Weights of a small sound classifier.
Model: norm rmsnorm, width 192.
Training: muon at rate 0.028, 13500 steps, held-out accuracy 83%.
Data: trained on simulated modem signals in the audio band, 78125 training examples, 22.1 epochs.
Rows from block 3 of a small sound classifier, named by matrix and row number. Rows with one number belong to one neuron. Each number is 128 + 24 x the weight over its row's rms, rounded and kept within 0 to 255. All counts start at 0. Numbers have three digits each. After the name is the row's rms in percent of the matrix's.
After each neuron's rows are labels from the 100 clips, of 14976, where the neuron reaches its highest value: "strongest on" is what is common among them. Only what is clearly more common there than usual is listed. The data: simulated modem signals in the audio band. In brackets: how many of the 100.
# fc1: first MLP up (model.blocks.3.ff1.fc1.weight, 1152x192), inputs 0-191
# fc2: first MLP down (model.blocks.3.ff1.fc2.weight, 192x1152, transposed), outputs 0-191

fc1.163 072:132119114083086164122128113120136144146122148131119075132123135116169137086135119135136116154110117136091084161148139096123151162158156112104081184117152150142138132115140106111135090121140119090136162066096151087155093123155149103121102130146141129118152137142095121101151112095105137149169120115154128079116079106147183153107108132138126106167149178140172079149114133143148142141078126089128098096136099103119178128139124137176147126151154153173124165145111154111133114119158135117128119119099121132130150094100113122115126153088113135128094123123116123113153153154122110131
fc2.163 080:116125122137109116161138142151127184104169089117135171150101140155135130157125140102136182129087130137137135115177129114166136098108164188168107139129111165120138120118148143144107143111189082176106088159123145139173111155136125091163177142102120128136095122145154090123170138116117092052109129135115096163115130104150135113130151151133125098108110130146122130135161158126138137139152098131158122123093105106103146131119122127162136130154125080151127117134152141129115112097152129131113096147124134055135093113128168103117141140113119112141135186141126136125110107126143154118
strongest on: carrier: 3.5 to 4.5 kHz (52); 800 baud (38)

fc1.579 155:156135130150092080152093156161141148107128124116126142133129128150143120116124129124148125123149140107131107131110152120154109082150139157140115154143147115115160116143135159105152154114082130108113131106130107142152120126075095142105080106120107145120137162141124109108137124149069161087165133148125092101136160119101121122136116103151114105108128128142132118111097102129163110110150115122100110160099104099158103135108119131102102133161126087164171130112096135114185129134119112077093142153053121161089151121144101145114150147044172126120153188149124136143153139146109139151
fc2.579 139:160154109125108129121131117151118126097092180133128108123097105134130145143128133138159143098122128113136123126102115124100152141108087115137091099122132127145094095117158153097095135076187131096124138099094137160148132153154116113112130165128146110162134113109181120101148103108151118157145137184138086079156156100161130129126129082134148170132151133154123138141156133136140127158110143118105102117106097135121101104113114126131157120129092132115115148133165135096095181119095085109141080165121147121135124146198140119099162148125090100131121078157114121117110154109148187145
strongest on: frequency hopping (69); carrier: 1.5 to 2.5 kHz (53); symbol rate: 100 baud (39)

fc1.320 009:116147121116123139078131102137136148092205135091112103130116126110133159118152136157131073091120143169167145147134130087156134103086128129145155129114147140130092153121097195137158192158114104079160155150101103116108130123133161111098129144096114088140119099129124108134143153131082140150167120085154125134098088120138094105141112106095111175120153108119107149110121073140145121131141099160123148167122095130133142154148144123120124101144105079124166099125130113116111132077121126126157127143159115101129130096126128154134086122097134133138135107141156135091137122101138146124
fc2.320 014:164091098145139118135109141111099089162115132167103100110146168153137090120091141096118129140123139143108097109116104159099151118127126126087147140105087143084163131088148118132126097085113133130148107061129140133165117143174153113110098107157139129109110094121110096154088171117145114120126157166112164140153168109148135154111118105125125094158123076182135105155129147145157109112088147120140120073160156093108133120099160118141131130153157147113111150137112129140126146116119128124147148134136130145118126144143138168117157138087153109114112179077136154118136113125121081170
strongest on: frequency hopping (83); carrier: 4.5 to 5.5 kHz (78)

fc1.44 030:118124107147099110133151151147153118153141146120076125140164126121145098103124131108155149105196145122180194180134122157107108174131150081120140115145132131103163101126152132106096068137115170141100143134105093139149101128114125143115096161109118139179105102107138126120138101135126107131112148081135118134156106155114079095107127158100059116115141147092116119143132118081142129103157130139123150126132102141066106131093157111107135133087171129130152156132096114138155118126111118154086141131133131094110135147147119136117101136121113138171120133125101104091109111134158140126
fc2.44 033:127135137155067168183122148151105083126102151119158118110153169108119118162146138141140143114140096113108123093141143127101133120164135092145086118167089123173130139114150114127124126121122106134106153132113148143111146130120102147169083112098131154114129134149143128128128106127109096112141129147117153119093086131081141129168156118078119134129139152146127134116121160147139082133166142166083135121155113110168148157173150100139105145120088103125090106169140140163067119100141153082132123112109149161160141147123100079097129152169111091149102155160133101134124114137104160132
strongest on: carrier: 3.5 to 4.5 kHz (51); FM speech (25)

fc1.259 049:141121092136129161130072148117116162090173121108131139156183135086114133143132120144147129140106143124140115141181160141153158143097099112171164143102131167130155127135090075137136148168114155094135140129163145146134144111110114145131097139084129131104170133149118133134101136153147089138094135152126106120131154140155111118139094134168118162179110067153111095143121111097131114132159131107108147112106134149135113057166132151129127126122146190134108109105146126138102140098095103110112090144144112105139139134126133128153180154122109160142141168162098108115110157100137103136
fc2.259 057:117151120135138156156125123133181090101123129189090157144119174122057101091096137077136122112140122127108147164131116110102122108168125110093079105120109143135094124130126165132107111102164202132138121120115097105069134112105141129144104083106122144141088128131166128118118119085135133141103077135119103148144135094130160119076145131090147152143100131126136128112125139075088124127149144167132140103119119134092121081099127169138088129149126157128151112108131118116131155133139144136115138149146136121144110129095119095127136153143104124077103125113117110136132098100163108147
strongest on: frequency hopping (47); 50 baud (37)

fc1.673 043:132079115121132131153108140133120138131131139139154087139123156122123113130063077117095104150129107108103158162152095126139077133129147120164084098146145161130108146122124135117115124091099133139093138110113145112109136136121168166129135118118083125111094099092150160097111095158114154162129140160120115161138098133146123109093120130149117148151131100139130140137136104114128139111136123088174117131159121096079085153120109181114153123102149096135112083101120149147099153135128081153101135096113080069111121121140171147077138161114113165133161141130145111096158173134135112148
fc2.673 038:095156162160152158175185083117134089110138095095100119125137110072117107104151180172145124118154141156162146132157154107107107125121114147132097144114124079094136123090092146160138196074140117085122110106136108124126094085150141140118104119107151145132149146113115145128148115158136135133158126132122130139119153119123135112159126147083130104124119153112112095124116153138106147098080143132148143111086106131106149141110130132141113113102117117149131122127112122103142164130136162134125075177131120090168150088121115114146123093171116115132134120133135137127172087113138098075
strongest on: carrier: 3.5 to 4.5 kHz (69); frequency hopping (51); modulation: FM speech (25)

fc1.632 071:141133131135133149136114126124125174152123124194138137123155109157116107119156132085116139109123151107118113099152152126108128107166099117140144132154109142132103059148143128168095114138131131127136115162149122181114086139120112111177151115157123129104126126141109139115106158142109132080134182130155087117145126140130151113141149135092157124124173138125170145127121143089140161110063140088107107112137163139143103146106149116160119123149086160140117119119063155130086159118140114188065107149157116121152110132096140106130128137098121108129126102143093134095077110166143124111
fc2.632 072:113147107132131156118162159148096107099070128148121147108147104164161101134064130132124131117097107110102089136119143120182144120132062171121108104096128152142079087134111157137118155132177088090104117118125115140105126110128147133139140139101119138145109074122107119143112115154102091136173150117141125126131116128173122147146183136129098136115113091139101119147102110134121111131123110143132090125101151144137114128121152092152155165137160136149137132190099148135082138146098100163136097136122138178104131124133135133100113171111117123091094130133127140084146110164162147100
strongest on: carrier: 4.5 to 5.5 kHz (91); 2-FSK (31); modulation: 4-FSK (30)

fc1.602 009:167114119127139109093108144085085103131151124169147151128099146113161100154140086114155103138183129117114105141115107125143136136107130096126110121117128148115123137106130117167148136097136140102103164113104140100051130112122104087167123135107093122098161168121149062105131137122124173162124148151085167117132124166159150157117097141097137113137118118111171141103142164177133152109127122138122115165150130100112142136134124142109147122111168092138128104123129128113097091114149112132132138150130143130130165126141062138138105120109107148093149134092086132124105152106083181160
fc2.602 014:141156097117105119199140120164105143080088070097138099156124117144141135123091122136129145115080168119176180134126134099109138072120090153151106130151093117130123128112092105136126134112111168102135086136112112118167132156131147119135098123129163109119080151134141150114157123152115106099127146069175135118124127085131098158144136108112116105126155125119113123151103169125127128126126137109102175133115140183131163128148144116132099177147120150090103132119113101130129174125097141142115113096130124141123115153138164134096137099156157106125101121144171146131161139116171106147
strongest on: carrier: 3.5 to 4.5 kHz (63); frequency hopping (53); symbol rate: 400 baud (45)

fc1.739 066:167140134113135091104142096079146150146094135095126109113079107105169151106110112132109097142122127154143131155150126163126135131132067115146127115153128092132103119136102112108146142140113053171127136126118117134126081158091128117127147120161104129155113135120116122091104095132132120139098153102146152122109092141118058098105113114113102130128157113103137146140100124097167159121098135075120117144069131120133133117148139135175135138113174122122132169141104168148118110102088107101111110155190129130125080118090141105100145123130155140161147105160127107114153126111133102088
fc2.739 068:127169148122110105122123125113116157116118166190112096168121108154115114141103182110140098146094137117136079135138144138099138158147149125163114130168091167156151163128183148132152123128140100088113133119126103111121133065092091116108114101093124134114098113133165104132109118126099175099090099148107090128152139128133102123116122089124130150151133118059128141124112116175085121122094155096112103165126072107151084122167128119144102150119124140101117131124122145111131103109090115132159133119142117140128126086171118132136100110111135091139162133127129124084129132102128113166
strongest on: carrier: 4.5 to 5.5 kHz (52); 800 baud (39)

fc1.158 030:064106155137138114127139060137092120138130108112147138126137135061164138147088109119122150154159135101145110135168157115146132131124119154126139127133092143115101123119131118115092153116130124167116144123156107157100123113084168151081106154108122129084123128142103118091146169135154150137103179149143125160169143122129131162097148096133150158152111139066113170111126158075126085090119126102175126130143154166131140101156128114124119119149147130162152126100129156111156140128114157107168141106114122138147115193106119147120165133142096115103155148099146121117096123134101131144
fc2.158 034:097120167099121116140124145119114131149151104141153172099128123132089112120166106085088169096149103170114164074091137110106152150146132129108118130175126136128148124192075153135158166161168107102118126147103140095163127146104147126166130133149140152143138139117125120106138113119125151128123094116118127158146127071099162142142144152133113128119110140145131101082107117118159160128116095137124121158177139125130084126125136158153158144159127163123128136153119090119148126108143113118098190168151125145173155150107114151109098121096107124148124149135171083102136149135108086141
strongest on: carrier: 4.5 to 5.5 kHz (78); frequency hopping (44)

fc1.289 104:119126111074056119100161118182105104130140149117124129132132137094146140139155106118108138170152059166139131080163133125122101125137139145124121152135116106149123114187140138154151157178139165110140187154109105125115112128163110165123122144106128110123170138125116130137119165107131123146131146108129097121113070122078179139089121089142142147142142123114141122124106135128130147133135126118108116083111173174120124111126151147102087143113122122130147143098141110136157151139147142123094072142109109115113123094109104112120082138109098174116100161127098166153159125111146139120
fc2.289 100:139075148100081160102139118130106133142118101162127150069112135112105140149104115140116174134092153117149144143141129125112124150127141169130131127132113128107133161105183116151138166132132130147139116127123113135137131071113176131097172084147174122120109132145126123114118124160089140097155112107127148121130113124100152140119166140145113131098150123149167141121118107148127145136127111133127149106184129081109135097109136109162104142089089167140117156167130162122133136057112145118146121101131102155157075152171113151133104113124182123131124112140166053133114108137108160140
strongest on: carrier: 4.5 to 5.5 kHz (98); frequency hopping (53); symbol rate: 50 baud (49)

fc1.411 150:120124137151127117131111108113181126135128155145131127133123144121123090146074157124093128121130075146136135149148122176099139134144140145122113166099106111120108127141172112120129119097130136147129158146166104135142115130129145154151171135129094141157188164071147134119147102140133095163180142119149112095074091152147118134153121135155133101179146121153134099147128122097155162148137105156124081159135126153149142159136134115115108114133102140100122137122065182086135138121088138105148090100175146095098156096075072112140123114092142135131122105131127104120125124098126138122
fc2.411 149:123079162128115129087130107131131099135115112179103162125143115121105162128079173114127134102122120120113180103139112120126147136172118102108131083080120154153082120116174112117112154155158095107116158102122142172109119094125124114126113168090131138102107120141111162149121089102108129153161121130107135136135125126155115110133133109127131147126086164180107105141092119131129156113085118145116135141148154167085136142141109140155124129157105176143142139161052158103129127114129113131136103111095121085090132131117174143138150088096168167130123110105129095133088152142128135120
strongest on: carrier: 4.5 to 5.5 kHz (84); frequency hopping (64)

fc1.167 141:114085118146159079158131115124179131079127204123128135140119137155126139132110108147123154164125109109144118156116104123125131126131113098108139080094108140087129131132141153137123102096143142124079127150148142081133151125111122142137145123101123166100103111166102103079130116131158120105102107062135121119128096191141202128125115106153138155101161121122118135140096149081165100128111159141112136163096117121146140111094111158159112126131160090145136120135147127129107112127159134150103062125135119165133122122156142123088122128113123158160135121099124154107089143114117126085
fc2.167 142:091102120165132142087149131113071138091111130155101112135145141126104149118108103096114137124150139101144100112134116103165114123086125149146141110084138154138105126084144132118120083151150120099145104129131078134150140183128121084137132141158135119111139140126116108139079127131147124154114124133182101104144095162128089111157122092150157137171120157087092134124135089157135157123161143146147122076132154139133128077107075112081093126126141117090094126110116123132108133133098135113146144125102126158126089114127144149117136172084105125104108129137103128104121110128105091207
strongest on: carrier: 3.5 to 4.5 kHz (55); on-off keying (36)

fc1.419 120:154137139122113092121144143133102111159118174132097135113115157166119125145086165157182138126122177126121138174152128163164116166097105132112133100126159105161161086075138129138110099116143122134122151122084088129135083153132155137118129126166151158136143124163147120109129149132164145144153090144177114133166078110128096149106165123142147114104108091167106157113173112113154137130112143116092105122127111167106135113115121129210133138145111127121102165099075145126144127138126155159141153147131138145133133167136108112141151122138134135137112098138146109123155115065103119133
fc2.419 140:122149152096131125148157105129134119098144093152151143144135140100170138138106144138123097145146115146116122141087147137134143148129139148156163133139116130129088159144127124123144121094054091133158111156169145141138089132128134193119092080141143131091085099127134180139124169121093109064174129115142129126111112122159167125095114110137118103142119129115118143163145119093109119077126133117089103154127126108146109090170133135130096153084105128160146117125132146123122141149203093108170119132130100107122151120136108116132145083117098109152140113120108166155082094122128142141
strongest on: burst (96)

fc1.232 010:138165145120100108140123138120165096144147128075136143175171159111161123134113146115105151128162160110142092099135083180127174133181150107120129115145112112130098149128114114082159169146182148116145106137175127136071155104144105114099116145098162167127151143153163099111115145123136135158117156133108134150145093123121107120158116140137117106096137106120143125125154114115136102155143141136143087118112136172169125164098096127107115112074092149101121116090132148151095176120186139115096124135123158141133105151171112143130137161150132134112107161114144163141117120151133134117
fc2.232 016:084093113103097146109102096118087138106174133109123141131100162121129139120143134111178096113096121154126166126112115084091068105147141135119111120126118100119128119152140107136120135128099144126090129113089110145140125115163118169112131142155121134139098142181092064125102129088137107138156103146153134120144124079115144095130114085110116148151115162101147156160126151159134080180118124109085128106144128120130137140167134145147123109131176089130148169105156142137181147085152112103155086103112151148115090108129113141152140143124128117140160131132104099102148155144116102167
strongest on: burst (71); carrier: 1.5 to 2.5 kHz (53)